From a checkpoint of a small image classifier.
Model: 2.44M parameters, 24-pixel images, activation swiglu, patch size [4, 4], layers 6, width 192.
Data: trained on streak pictures of flow and ridge fields, 195000 training examples.
Rows from block 2 of a small image classifier, named by matrix and row number. Rows with one number belong to one neuron. Each number is 500 + 40 x the weight over its row's rms, rounded and kept within 0 to 999. All counts start at 0. Numbers have three digits each.
After each neuron's rows are labels from the 100 images, of 14848, where the neuron reaches its largest size: "responds to" is what is common among them. Only what is clearly more common there than usual is listed. The data: streak pictures of flow and ridge fields.
# gate: MLP gate (model.blocks.2.mlp.gate.weight, 384x192), inputs 96-191
# fc1: MLP up (model.blocks.2.mlp.fc1.weight, 384x192), inputs 96-191
# fc2: MLP down (model.blocks.2.mlp.fc2.weight, 192x384, transposed), outputs 96-191

gate.137:424510490558513476413543456481548438498510537482471514515463466543538506534547461470510512472566494530436539618489484513427516606474624509437575459499541473490500467423466458469521454524528542421479506516475492448472506517426518511511534536521463463593553416480519535522527519462493467498
fc1.137:550491516451498534526555512525444579458433465573523521550544505451517504474509531530499451445514438470524531427497526470536526444505483569553521565508475460532483517480514534506498504492515545531492437546495500549533545476507472503476479498528560566456441548461436523498510487527510487449
fc2.137:504540515467428421514468532481482516430534526454527580567551568526463486463539554538462490468587480489523462554483529539489383537467516492496541455508530582414528509428504479507480468575493528517500472430503487497479502468508466542492524512524473449606473506442531523458443483499488465488
responds to: waves

gate.25:508496475505531477538531538524502525538462425573505495533525504452449488512507510525475501518465493455553549488551500532504435559497522557480507560492480526599504440544505482511496503434457477470537527456515475491574519462531517419584540561450484467512463532524431444510534597502538514485
fc1.25:452521474545569516547530551477573498489512535510458400496572420510482528567451454494454520491563482447486536448510520589503478476538521528445465513483465532538513446513478448534479505487482511494528489534436450498492435501577611412486481443553444548529523549491498505521497498540452534504
fc2.25:432466495496449438487461533518448488509485354476506547483496512522531478514513509427488438451455569502497499495505503478485487496472545489572533504480553513458523554521537397493520484524495557479544568458478565632540509475483481521500521577511510466538534467480474507520483483490511468507
responds to: pair of whorls; whorl

gate.349:447514464565532558477517480505528508490467506490455509444456483482583481523507465493487467582444504474550512523575468476562487445519498449483429433525424508494466473621520552524538491531403485544479508490508501487462441545459482552579563508502555528518516415553540483564524542469450476535
fc1.349:523445448461495505521523575478529504564521476501500441461512532487492503523518511517605507467441560478467481502455453417421517495446418434519529523513488535551506486533485586507587462504537476492481512561491497534431420536466459409501471515559467424443510523457475394534526500545509530447
fc2.349:482517502498475556576432506489468545442462499452522446547519453511517473509553566516485455443429572518507564437514451455578408443492468550531562454527565496490546499447514521554515491528502558456451525533514527528454430414508474520498504499470547488503521509627515483516480543565509498481
responds to: waves

gate.267:503502463521496467470522540443544525498431539551521471534453462498539495498494462510473466463517440511481501536496528529486483530563520561411498474542493399500481550509474474512406500546447537506464477450555408500481506415559595474489446433537505486479549530516556489503466577548492549544
fc1.267:500481531509537494589552515500466589527397462533493415508509488564516500499510480555552478503527468488540455486531536435541484497511423573417472551486457497535528395547538521506434523470496497547501495551553476547532480457519529497572515520459494490549545475528484482471574509420524483567
fc2.267:472408433524467482524483514495497517559464453537449471472549539462517474520451519459488479530485499488570570486538512439479453458512528561483515553530552471532473453579560463522426495476392495507536519490542546456528528485573493500492450485525506549475511469600523536524471542489416526575
responds to: turbulent

gate.54:501538475546449486484440496481504495530508542489491482483495423492481477501417523542499463517531517552478519493523498491587492496486506475488521525531532529490480507413471564529550463443560475460459496457489419475519548503545435496375510503500487512530488515540495518512443508510520528520
fc1.54:557447529507605473471466403512536498477453535498458515476537544487552478462503554518512495495590511492557585549474466522526499460561556479469432492448523504547512580511497504475452573515523524476429502507533490488494522512513455486531437526517486419466485456550512521517551518470455405540
fc2.54:487474567464499556500549511514483509504424471474539450517485442536489563499523487524530508401518492470450463475523477498499536506481500566477544445569458517528437491517504528490569503433467539612502497580474540430449485500440467540528480534437489501453516494505541487465544494561540480457
responds to: pair of whorls

gate.33:448531495547439492473516566452580465482543494390531514608512522536457534462514574521517491496496523519468430514564514539504514540466497489577563465491474537498501478556413464512517480508515485444518484486476556471496512481484474482452551527461509520475471495441473517510428426475556509460
fc1.33:432479522492523468496549483540590489478541514554453454536477531530505552487482521490477542533447486534426446479477460494485518436478491522488575466510476471511434477530552505481569391487479474466523571535518565482574600518575540434539584528418450540467472408436481539460502590539457476492
fc2.33:489487483498548475525458529451544484494539489501501522497526386455480524495491469406502437497490569537537495518450463505454502539478524469407464523497530495486512508480509499582490479477456464524548476442504513459566529520510568523572548556490526540576522487534478499522450458509519596468
responds to: delta; loop

gate.234:486518512457568471521539456493503549503496466497457522543484471518514524429551513538430456480542530558500606408493454542508522557549470479424472512524468442556513529542452509456449544498488450516482572534529433475540503503444556492502517534424473471480517481522476487514446531533525528497
fc1.234:501532477534489555462470526543506451417535541483519427541513510512445506486437474558551557496437500464472391519469537434629457441574533507539547540510508497472528477451484473460580507473511500520498451502465551570450484450576507490437534449507516514507525463471509480501562463497488484497
fc2.234:471469519515543444435493470519512583508512591422508546510472485513499492519490569491525495496407459479497488478498428482550488468503510511477540474580545508487456490524525558507494516451484500454465537428523490549527558526489514487574510526471513412466522528481505500520463484599527544470
responds to: waves

gate.91:480520478510526537527459531601487464442535501484475543491395571475456542499489457546462490507472490517558506534536459494547467516523503495519485464468467510544492513477563550448529476446475447498474518534448511490505502519496588489545499472486566547499473498492488542493446545557508559497
fc1.91:462498588575544460494438496486468491559524478443519396454519468502527483511539447497477520469494549540499578505486460456552489493498536544378500559503482598484457411572462533523458538504535467521505460558548514417433452530521476447445519532486513541585523554496505484560523469510521520448
fc2.91:533552465461443532474512508460513537467469597504480525516494483520513550529435467532496469587522473458423447441484534537497529557496491460580503544524509466491441522498479538512528514530460504451490546520456492499516582458500504467411500472545514465509508514443521395497475497392572468498
responds to: source

gate.163:440493486495502457477541480472613516517492558530564521525444454528538432489564514453493503490515487509530484421527508486451530467548459512526534507480480516520475552487565520519529531526480501464520513447501449537542480490383520496498527552482508394499490459536504498516520519542451507555
fc1.163:457470415479565487475498499487608528414513525527522506479466482494521484488509487493457501491520515512500464460451506493540494430486467455481553528493496496458430571515549492561579434494523490568537571472498459523500425495474516477443547527557469481529542429562507513514505520511455458447
fc2.163:506548472497437553551493549560504456474434490482523478528463415506478574416475481544456524461461460511517459512491564554512496521548594480539508523439519479444546577508479399501556539426481491475399521550507558509503480492510518507461460506479501550493538508469552566494508495492461427536
responds to: waves

gate.206:491539501446513554456555563536503540401498523498499532413510494473513535468580507547499495493473466508469553567526474495518593485476546515464494379528478485510454508485486543495534503550523463509513519566518529506443424521436472466564443517467513479471543497439537459462552501491525419498
fc1.206:565441517483462478576488504573515491537470456498540488580494565505451455448461523494550478449532522495550519532568509504443485498532586517569484507483534522506571457454475497538473547447447469525495480529595470425530546558479501496548438543464552511487546583465482527493494556488505482476
fc2.206:500548463507465489517582513557506508452523500484487459467496481508471471485423543451509515533518511455514489481539574490481513512601534465486563509524488535515534505503460505528587539471484511445514507507497418565564476564399472459536487498554431530518502575467480518467493531519491563454
responds to: source

gate.124:472483549430403605529494533513509475551490528535504495584525540518462477474435491527569516520450515498515572426568500458514476505475488537588506507538515498491568525507477519458497550476418477513460494601482482534485448526527448610491490481477584493455557446490498517471475438477519534522
fc1.124:520542541505501428479573495534458557497497508423420533485514511472523522461596529483499499497545477544503498559439573507474586551469534497450397408495465520472444498470439529519501541505599468524519464521552529435488469510414509471425493488535487509538523517434477522492521448483433429533
fc2.124:513506480457542492406555473531542534486482509449409475465542419527482515478477509519504480525525502530512509452494512505499561557459597455506556465522425553502485544502445512523510519473545543432546588513489516479547612580453537483514501510463412509564515561447481511494472490503497509495
responds to: whorl; pair of whorls

gate.135:493507546473513493577533546542457534535495499513462628442459514486579484486589553514479475505548565564482463439428522515435552488432498461481470454487457445489470490444589530502562464494526490513492585505514487502486549505431507552507492458455482552566451503503516508448512570548461492539
fc1.135:478510493500564456536629526514515536524480487562432450470484447531553511491496489483470475472553476532485573488463496506490510551529531504379481478545430470557444465500475493480518458478487480493537544459507459503559533470480550455509539508455446482482514505507399474544500542539431530484
fc2.135:531444548509504573553477457498536456517475632533527456532554502471464486584473452534495561493529513429486471501533523506491517474512458522488467508450491458515534479523513475524483495514482526506508447573448507506432454475538468513478428413568476547425498511563532495444521503448504487517
responds to: delta

gate.1:529505529455487523504476505392503527510536502536494484514490504440498451483553521492571510476462517511469471394439526435490573546520516499502561480528503526505499505458518520498644441444537514479479537511565508442455506454487500531485501443485556507502500493548499490481445542570481564487
fc1.1:515509460495461450509512447505502540515547491559462491493571409510530480486528458511525484539434565503504521382448505447536551511535521407412524566540510527501490404534450508567551523471510485513493503498521516536511524586478453549476532492553496532543506506491545449540497463524429509540
fc2.1:508501510483584458550513467561520500505529346463467602484463570515474472478496479428489514494496565617532505472525509375529445538505437445528517495548465518468549523466475426487543513436527522459514591498499577509478448534503519516455496476509498489465476531537485472507487483510443514473
responds to: pair of whorls

gate.324:499467461441458523490507494503530486505535413473489435543477540512409447464536454505489557494470521537574583488561518492489535545515452513557558480500449567545561564541424463533463468431510474511513527500531480458513476522576555452487512492503476446484542510494471454459464519581596529515
fc1.324:516465495379504473511515449535431533486498429495493487462518503473479464461591523552467477489489476511615540582481480502501550496459512530513546467446473557501512479498537497539455430490529547491534493506503537507521540513493510498419482493473473493496493466464536501420526550613537479502
fc2.324:507457502580504553483545437522458458556542495476472448547466543496503493516520446526545501518542522474496547443475566442516492548418491462554545589503467449552462541469458435510492448469525448526441441521529546526483445500549469513496483498515526562536509523511441508551563556480548472504
responds to: pair of whorls

gate.375:471497474547508536484536562520504389531485539526508449486457489465517533513445540488546515460484471527547586494519485523532507483533487531539521524448503431537519554505519471563573414438458532462478584537419502478529482459542493517510469535492537526466490494547522500506419478551458571521
fc1.375:495491488521548451488529483469496482467529511445540521452490459565431515530530461534465500499565496478423412587528461542432496546498483471488488476497497566402507483524415480547500564563506503504526496434457500553471465516427470446474557531510394484558487469475483534578533436514448514421
fc2.375:528555565465481416486579525521510481481513491517422512572559485511472506464503462555521495518567489518515491525484574509528435590472481435534544497475452524510486519415462490543519516507467473475492508490515526534516550539492607485469482518501498489545508514363471525442471490439508514524
responds to: whorl

gate.132:497523496512482513516416508469538541483455550524548432542572483496485514528450520528500492475518542462506505499462477544513443519490483546426509528478545473496557470490471456558428534458472576479478495502482459522472537401607562512399505503475466468545527544534510487535462457465518454490
fc1.132:481490489543443489532444471458502485539451482561543446504536495452488495522475404471518461501520513475468520496526512462566511519528532618493482489475491524493459411566586461458465441465456530510455478476559469435528500529538479546513515531479534529579565477539501467469499547534501555511
fc2.132:533467548546547534527451476562512514543511475531492485507493467487480486518482468562498527489509499472573578559524509493527511477551517543452543489413575532537498466483560531531466512477451511522512488514557450522499469524601498426509501468483474545496520512492489502510496516548486479508
responds to: turbulent; whorl

gate.57:564507510455427512473545489453473532501422534559547593543540473497548535517507499478525486472538477470509505547438525511465530546516444519523516486506544438467538472466473469489429539503519581415429488469522476507532556458500435525481457509507418422522505468509508484483486566462505441535
fc1.57:442513510499560431465473516485557519541522449442510501447470517506495404493537536508486521473531505525492444474524463526482484473521506473497497501493450575496474509560474527499572503549516512634543497465506534458466546516438487494491553503488529520455440530462518473527518427551439504498
fc2.57:457494530510467520506516504474494483487540557488534434558491582526454505506583493571505452523500471490496535539535424532502458529528474502525558542459522487548530498469504536426474472464458481532526421464504533627522530505472522459466527503500514517544485491459447562493493484458505519456
responds to: turbulent

gate.164:572508462463491558541494476621521492500542469520477542517483505510517498460546468578500463534453495487482469496522549508464545473476564497570461408476476433505500521528603518475514487485473418432557493566507444575515453531450556567503611540483562505457442448483439582487518466552470452513
fc1.164:460563458576478455557476455507450477517509501464507519463470532462532494496458526439470547572465563512548497469464485500548544531505500500545439543535495490460454496516503468479492512494459514527458535456487560523510505502555526528503421457525541521496519545445547452488474584591582566457
fc2.164:534458576450518488483543498556514496483575473491476535513541471512475518505548458587494447473478461488440417490466540485494568514452537450482512425495466461552463547489536551557478499485584450474577471517513462480495493519476503513496575536466464447502468499543444508498534450427498517554
responds to: spiral

gate.38:494564530475542535564455543515518508472487534520528473485513488482589467495471470603457441490423485507470480434451525433515525480397482495472472525521450519459479475570574429431463481564514569482494554455474556510492546511514500496513489470425481486549477496468541454536494531550500476545
fc1.38:492433548545547426489465495461490475464449542431473564499537436499483510563539491521483450484582478466457481549487489502401507517461507508501463549505559467457479460578568485516468464572503576484499433516501515469461495543533508427504510515526519510504507531447508523542521456537491484416
fc2.38:465452549458507447474500522481548470542523507442581511480467530431431492507493545305506602410473534523517540494537482536486509517502482541534512439508522492498494538527467541534466479462485488495549507502518468527484442487491433480516486491452502402491551443570503476522474532501522521542
responds to: loop; delta

gate.310:450492457538465492497502491480505497500539517494471563451485525491447482512463501530471457511506538536465450524520433510531502465510525433485432452547519556494461465436458575504563540554553494460479535463470456506404491520512511494516504579538495523550452598518598467493502485451545511486
fc1.310:602498535457514512481506522407469494555452509497535509507499455453576578477504492466566518464519485473482514425411546531488557452494441492546545516507465418486547519510517434522435483484437499552449491515536473488519504492513541525497476419500456524474511451516514475490501535530519488565
fc2.310:448500568532539469505544525556461493484546444509512528498486468536454473538547482567450463488494492562504443557624457464524465570490476455464516527512533552534485475414467540535526545537540450472537521474495467530460461526430536467477546606490520502531496584492483513481513498449506533467
responds to: delta

gate.235:525477483487591468427445453476525502459544501521454407544516561489369551469463428530470501535514440492519513477479465490482445528606499484515446530497507565566448525498510502459510491436500460500515498536500498564557635487537464443463449481486490521493484486451478491507544501543518506533
fc1.235:504510515490551468498500497541517549459504450530469519527456526545513521513530525477529534541503431508493569575544485569591465457486460452518491489544406471529483492451506495514472535483388434517472450452486454519524432540557608453522542474505549535462507469446494474517565543518513557538
fc2.235:444469488467513492528512508517550501484514522520486502464477571527505491552438486522508508548507461513508418578483431460486459458499533474434490492477517473508539442528555488478500533501541511535460480472481500537505548508486485531428492528422497477413519538566471540505397500449465465471
responds to: turbulent

gate.219:470468507551530543548474476474544485523498468483499508518589567543449493578618511527487482473533520490532429524474484531468476491466505448485478523518504543466498532431555458509552461451430518517440538425512511481504464473552538604490582518492539533505582486455451524441461506536561466523
fc1.219:483507513528470589545464441491572462439571506471510505518606561512458494537543494497428507495448605483552471496495454534455462486508515454511439529512567564439515491460542521508522513525486453521531540405446527446532449455511506562473564489506543539504510543446474539485435456565531508502
fc2.219:493467501513621536441623573547532448513471434481436495483481449520557544459424421449522544544472510475507511546537507492483582511522484446482498529498456485484446522539488475519522506461497504531529544600482481484488498605518527492521485559453439535479555509465474524550547471377454451509
responds to: spiral

gate.123:493542505481439471477494485490542471465473532469510460597542436504485530463532516553524481459472468473466532550455573605528473574452494460553473494496469566482508513536383494467468524521469528487505440491465468462509563474470448528474485494494520445493613453424458500539514432460523450549
fc1.123:552516508513528513529375493451484481503506556497511433511578426443464497498543474478572524470545594504588509480462516595498518512545436445485483557426513529510535493508490474525556486483497522492474533485546500461549493558573443496408446468514495495461567463520508429493509482474450514526
fc2.123:460514551518471505487517538454445487543547450516516491497477549493474494572604559544508500450431497590504461504526505490487599479495541600478513474483511521532502511533529551493449509544565457470494506482531455448506546457549484418516542537432496453543493484549482482479510530525518539533
responds to: turbulent

gate.73:495501482502476512550472500500510488506564518485403597478530568492466501513514492502449494544449502463526519431492476449562510473528517513506545477528549483506464437470531557510484490506482473434545479462451494551465514537485565475526502508548528501609471481446495542526507490509489530479
fc1.73:524554489412451554487519540535505583486521496446474504486520391490545503539486469480447509527441463502517446442553495496525465517482531509458441474625538520446518403498464511506459485503535519519550511479501500481470430494459497530497518467473417531506479484488536501497510570454475476505
fc2.73:455548517559589521512448554546487484516519482526547500437521466514473462566527454516469474569410472519406502473549492528545422460462550492535442504553518496448529467547495513518471478488534469585455533538501514478514486500476545475428523499484517480476525495542485487491497463429555513512
responds to: pair of whorls; whorl

gate.319:470484489441493518471482489539617506456490531465532488598506504493497533509529540537556519492427522525537463457498474473496444441515489472530523490457459561499543490499575505458504451548513510529433539536505546532531525492449408520469488538449468448498500406426527599501503522565436442548
fc1.319:510468473472546474441428474417542491491453505501509567501484553474535455483377447443517461535495468470496392500517529413572503488534501545552436463550520482465494521534507512470517535538518552523518523513487432497522565487430524477607480452565525486555505486563525541494529519496495529491
fc2.319:527482515539464494490477600470449479493456452501516479475501538505560496557446430621478545481476481544465486505527549486550492502540484541550441468522514494511443521482432465558525489520562443523533533494551436481412477486521443503499573558567521511526468553551466463561453508426471510532
responds to: source; parallel

gate.78:488442546497514493450533481466560501501471508550502565591505530530574445524546530507552474435520485509532526514523515558446476482489575573537500526490530470497508473534457508505487537509492452489486546520523436457472541527441464519497478567606593470433518461495498527515442506487509507458
fc1.78:514545495495427554544517483461497523482432448470530469469514533490400541552430471541509506546529510437534478436550526469540520476541334478523443552489470529559510486520514464469495520455439551540466479514444514563533399521563490500575502507493476508535490513507529545480579535462529547534
fc2.78:504362500495538502529552509507521484470440518549518518452516538516561512534447524498516506478512502490528643569537501482489542475479468505506471469468540467498439546493531532546422478540512536522546531499478568506484522451586499469510463537501516484455539470547503461496501472495458472495
responds to: pair of whorls

gate.360:504529578509581576493494471498546536490505501496431524511515450527481453522513488504499525516522475528430528458428536619501461524508448504487480512529606429478507472488489504486488540484475539409462489459507488449496516420532490523488485528449483466534520483549461478481439531468454501518
fc1.360:469553564514427519607457493492514482509517522478449556577480450510455542524512478402478481526529494512435461511531474557523531581458583489537490476479570479496462465474513491494477534453416492466506421458493521471486471608497556521564502487479560535549505550455483519488474484486496539452
fc2.360:549503539537543580525446550545506507507466427499599503474486497547533478558535530664492542469483463493566528535499492521529448436461505455485501486554515621508480434493538466521488531531510484605445428518523535459440475506516463530475515519496520493429498555489480504531404494560490478486
responds to: source; pair of whorls

gate.168:504493554488530470494507537540483512458497501453499585477430479494533498483605611472508486467506526523515551544499518583485511499456444420525509423483496453480538559422513485479473536514485461481508499513509500510545520476385520442432460502474488448385487524477492532484461515473520502496
fc1.168:492542530460518518523534532481533513455490475481511582556505493485481485507447498502419514483514453490576515428478497490536502488468511521492449518510603490491473520448398553516457545534577541507566511502480487435521496412514447460505466520498501435471500490579538485513387474497511511511
fc2.168:498457519455520512499563546551541518536493485456572489522467494540442546490458445510545533491530436499523453526531515513544549500551411557533446412486454461499448560531473462500475509500512467518443531534524461515462445496504445491469536547489478500525432467457504583520493515517454517555
responds to: whorl

gate.122:574481455505483539485474422440439518579495454502515520450521492483515498514404521448511485470540486489535503562536497444480511479545509483501491531460561526485602471432447482436463572547532459407486499450501425591483522494518567547444483471537517553492459503517506544492449514505492523462
fc1.122:519520498447509480384550504513507541574498439483499494451453461478509511521534473454533492498560474536604527503555441452491538524482544559391543495451532479518487541503464518473502488496556485442510504513524462493442489525562546497391448500525495497493556458489504594469409535469463517457
fc2.122:523619468450411552476475508489495518497504456480515587514523360468531537534512502463533507419484546539502459563472482479536497567498548440501500452472567527465539426421495495576488555517424493492517463440512482502475499538497484536509524539506503465531510499466499482556522497546450513535
responds to: source

gate.215:463445424502488512587554508646470521440487487503479540475464499505486509480487432644396416545466526482525474576523498434492479515436548530393475466506508514489461486519544554508500482508545502432550544542482516525508482489486555511525511530521539513561505546508484541527532481489506432459
fc1.215:439513502534529489518474534533494465479492500470552519494491499529495480458576476555448420434506463459512441543528506520541497534468496517462467513506542485471445512523514544569447541520531531519556479485522485491458520471483497493429558597467474533501477562486518496539516418517439490461
fc2.215:544425444462469458491512502435518519496442464504513546442477525442530539533421496441496468518533494466466553478458488525463574491527443484538432500567558388523505508524466448501428493483435545503471526522515491390534535477529431509500458499540476478396531471580534512540439553529510495489
responds to: spiral

gate.147:466486526449550500526540488529517488511510499439446561534480511508461522435543495486400482461502536558493532462502432511470499531501558477460474442560466471470530486491498510462451516497523470545542521488495465456493531548438512485557462526406450461500498550527495455508470497539532511512
fc1.147:488515521559484530445492502519503499494515532484539441519534528536505496521482529504596574533550465493552512511529512491581492468536448488549479543483519491488466533486453484529479541442496504513495479540505533541461427450613445506459530476542519522453492468488529498487536444430486506501
fc2.147:517554503430540473431539467496511587457533490444462520513464507514453525428483506477509498504489451538513474470497469473538505530535525498466513493529470505537444543522462549393504552487499462507491493477529487448555525564466526456550553516479524472551480521419470583529427493560485540458
responds to: delta

gate.204:475539539493501516524480489498461527504515444469492478525541493520515424472550584518535513471495582521569490484586472503564531453495476458491587439537467558491507477559545521498556487557469522472401475503523526511421458549470443514495561542508484427465492472537505462496544496497476475405
fc1.204:472501482539453445550518496560499519505477463532498595427421461469597508485472517502454509517436491508488507551557507469548490562435443502490546476515541500440500549476561520538437480512553465474549494509482450525527461487532476506507487491502511512486567450517507564499444494495533518467
fc2.204:475551469560461503536508482511493520591470506507552532505520470525617493471533578528497497451480504496464495435545534424502418532450542554505541559454522508403558460533551521529465481534505461481487538544493528552432432485538595566534552552471518518480492452527492434436485493429517498475
responds to: high contrast; fine streaks

gate.47:462509541537525531538541495518468491498494510520482537531546519535508456515538526519531497476487566540528480482541490442533543438478486462463575475567442490468556459529529530477496483527513523461365520488537538515429490542481487506496514550499501417498496508505531437478548528449483498488
fc1.47:522510528423501534521474543435505540510489483450525496570557538576400445513556480520512453466521477449577492506489496521513523445482495493507469480490480455473498468526493514468432502542458563557434477452507544505424454480546573520509557522548538435508436543507522484472548524524501487531
fc2.47:498507522472446514477493506474472502483553468508433482552483537533407447493507461465541497460494458466551550553508501566482512457532529498514488505538468498552493539562450484396506506511468454591528399423533476431568523460477461501475533429616528517545493478374486520513556482557510458549
responds to: high contrast; fine streaks

gate.177:444454533499469451464595511448496428469499532510471469544511513553465493528446410488450471516532433499496527473506525520426480475536562513461439520526529499503512486533434451547392511523464504529521547492494457506519467497478478502538462491595429497608553531513540524520460536539488512502
fc1.177:480482564511412459477583524460462464425533526507485403550530500534435541514452441509452478515540443493515498505490511504465467461566542512462410533504521518534514492443460475548428515515504481544489499447504507519555451474512451503504460530552430510587541538537523511491543534486491500513
fc2.177:505601448499472517541451501442453519577460373502553557520482553506538499445512585439485470483471504503509519513582477510562507478466473591484580545468490508494518471516513515444510506562442487517464501528504524499523490444470550461464569513465558545480530445531472438527535491456529466463
responds to: loop; delta

gate.139:468536580519470477483574438461438503506513477465434542553499525547510433516515495572486469507495510503455519429487489488568506545528505567536480583513548506464547374575433485412474542543514522466491421462447536501488483444444486501558573460500543481567501458449471498576500399527490504486
fc1.139:482491362600470509494451492532484488452482445476498473491444524497527499514411535416519513513482467494462533629531518478524505478527506516542507472494525498507506504454483536514512466505473473442493479494472505515477478470431528500520599513581574491551508502479511583540507508508548476450
fc2.139:472454469550483491523563438537468531481454424542442472469496528484490502454486553465492485542532464460518638423504460490517495423462454498476529572580523502533470496474555492482495531478531564454523491539504468547493497561500493547533465542556485524483466540513483545426538507504556505476
responds to: whorl

gate.322:507468480473502522495523441559516463463469414469485500502466538520411480466576473543492528505484462480601515548538484462505465521547472431520542559482504520509560481554472481582468484470424500530517507422530519488507510552466465518529527548509506474490523433448546480492488545541506522527
fc1.322:510477488546505489522464512510513489566474554483496463525505452507528492521335545502529481504495483471440441478567536475516425460524536519526446568511562430540522464521485544437462526536436489488472487529497489500466525481528467514543489411513524554455474512493547518507545531494393491535
fc2.322:481485537496471451537388521457512463444495507526566508474524442487523449460503583462458534475500520492605529499468437559503454485483490536493453505459482580446529494546513498539451555582479531516539508446507491470511477444606484471418490526525526483443491511490546431495434438532480494483
responds to: turbulent; spiral

gate.309:482487497443521584544404483506522502460495503531444463474532583487446487482485479562540449508451517497507468486531501455545477533410468447469569574471527546560512481579577525433501437468478527495462531464456577504506573511524432460575477470523531530558488449512521467476467492501473478463
fc1.309:482482474522444444575478467489529490473473481431463558497517449524504456517524547513516477485597574495515478471512552484406560506472546497475448542461531468454564494548494426526512531535521566495511519443518548450529467585466505463526456515522513476475515562485508470536471542515472453427
fc2.309:474523572503557490491506491509495516494521467454508532455529514548421480508472513472438526503539506524497442472518485498565544538465472511517539459549508539454469451529430529496387546511487468602546490435537524459504494472541545462465554507444446455541517553437494419499484519421540504510
responds to: pair of whorls; whorl

gate.253:481477410543502483495479526449515535526406486530531446545524496488552516495384510534492445461492497519499470561479471429544486439559437504505438532488475460505494522477469491495555502484466541499413550457480465553453593457610595487512450515518469507474508523488577448499520549564508508559
fc1.253:562525548456468489534508526505527538417512504551543523489526488464484560502501528458479506551447478486564463457574496522516434437521508487507530497508473579558501473489525475503478501518456474523501522486521503536549486564429469497572449472530522471533485484487520543475520489420467525534
fc2.253:535506552495524495461473483491505479477494585497434476504510467440457500516401455557439462543535480468603565455572454477503530469474527540540526477549494522490450474520527493504468432569544520511516517523474564506504512532539494499448492468592447489534438461458561557488446460486456518507
responds to: source; saddle

gate.354:483463435464478509499516594534529493553460504498487456537454553537556468526464489471491520461457460478472460493467536413510532547468580556493515454489550448547455579464506527453529452480517582485491488487524495501408530504496515562552515586533508404534527515520498480442460514512486484485
fc1.354:515514477518585497549461566444532483502500494490541450536484592481472466501501419525447521462486499520405505479438526454490482488465509544503494513524518517487500531477420504483525520516552518511501520561541477502414508514570551439488478511485487487570536542536482468502510580525504551459
fc2.354:519484478501427511537531544579450494488493462458505488531459460485511543484553506461503448530493547490537526470455490512485542508509480493521496453469476550523456506521549447578601512526436501537448458571535484432509469590455483505483478512519475550509509442502537561472587526556445468499
responds to: delta

gate.68:545512562476532484483575505464465510480443509511482458581523391508516563483440503506518480483519465490484579513476543571548485559487426507511467539465544461521490468459422502464461513502444548418447486538445515471529529506481443485471447490523462458503587427472507511530545479486486443505
fc1.68:561561592465541541512525503481459494475488498484499441554527379458469571539484496476483486453501491493469560457450581612494519542467473490492505542496513495482510466420435469494439533493495553429497449513441508466486529517483411508462432432503451533540559520411513514548521504534502438543
fc2.68:473511471534554506501526509508437532557521382469525497435466505504490481533538553450456502446460481622507438521570480471498512438460585560431475503513499512440475474541511554535490511611588475450524580475501450405453481467479524485523551525518507525506447521534520500496512520582524543460
responds to: turbulent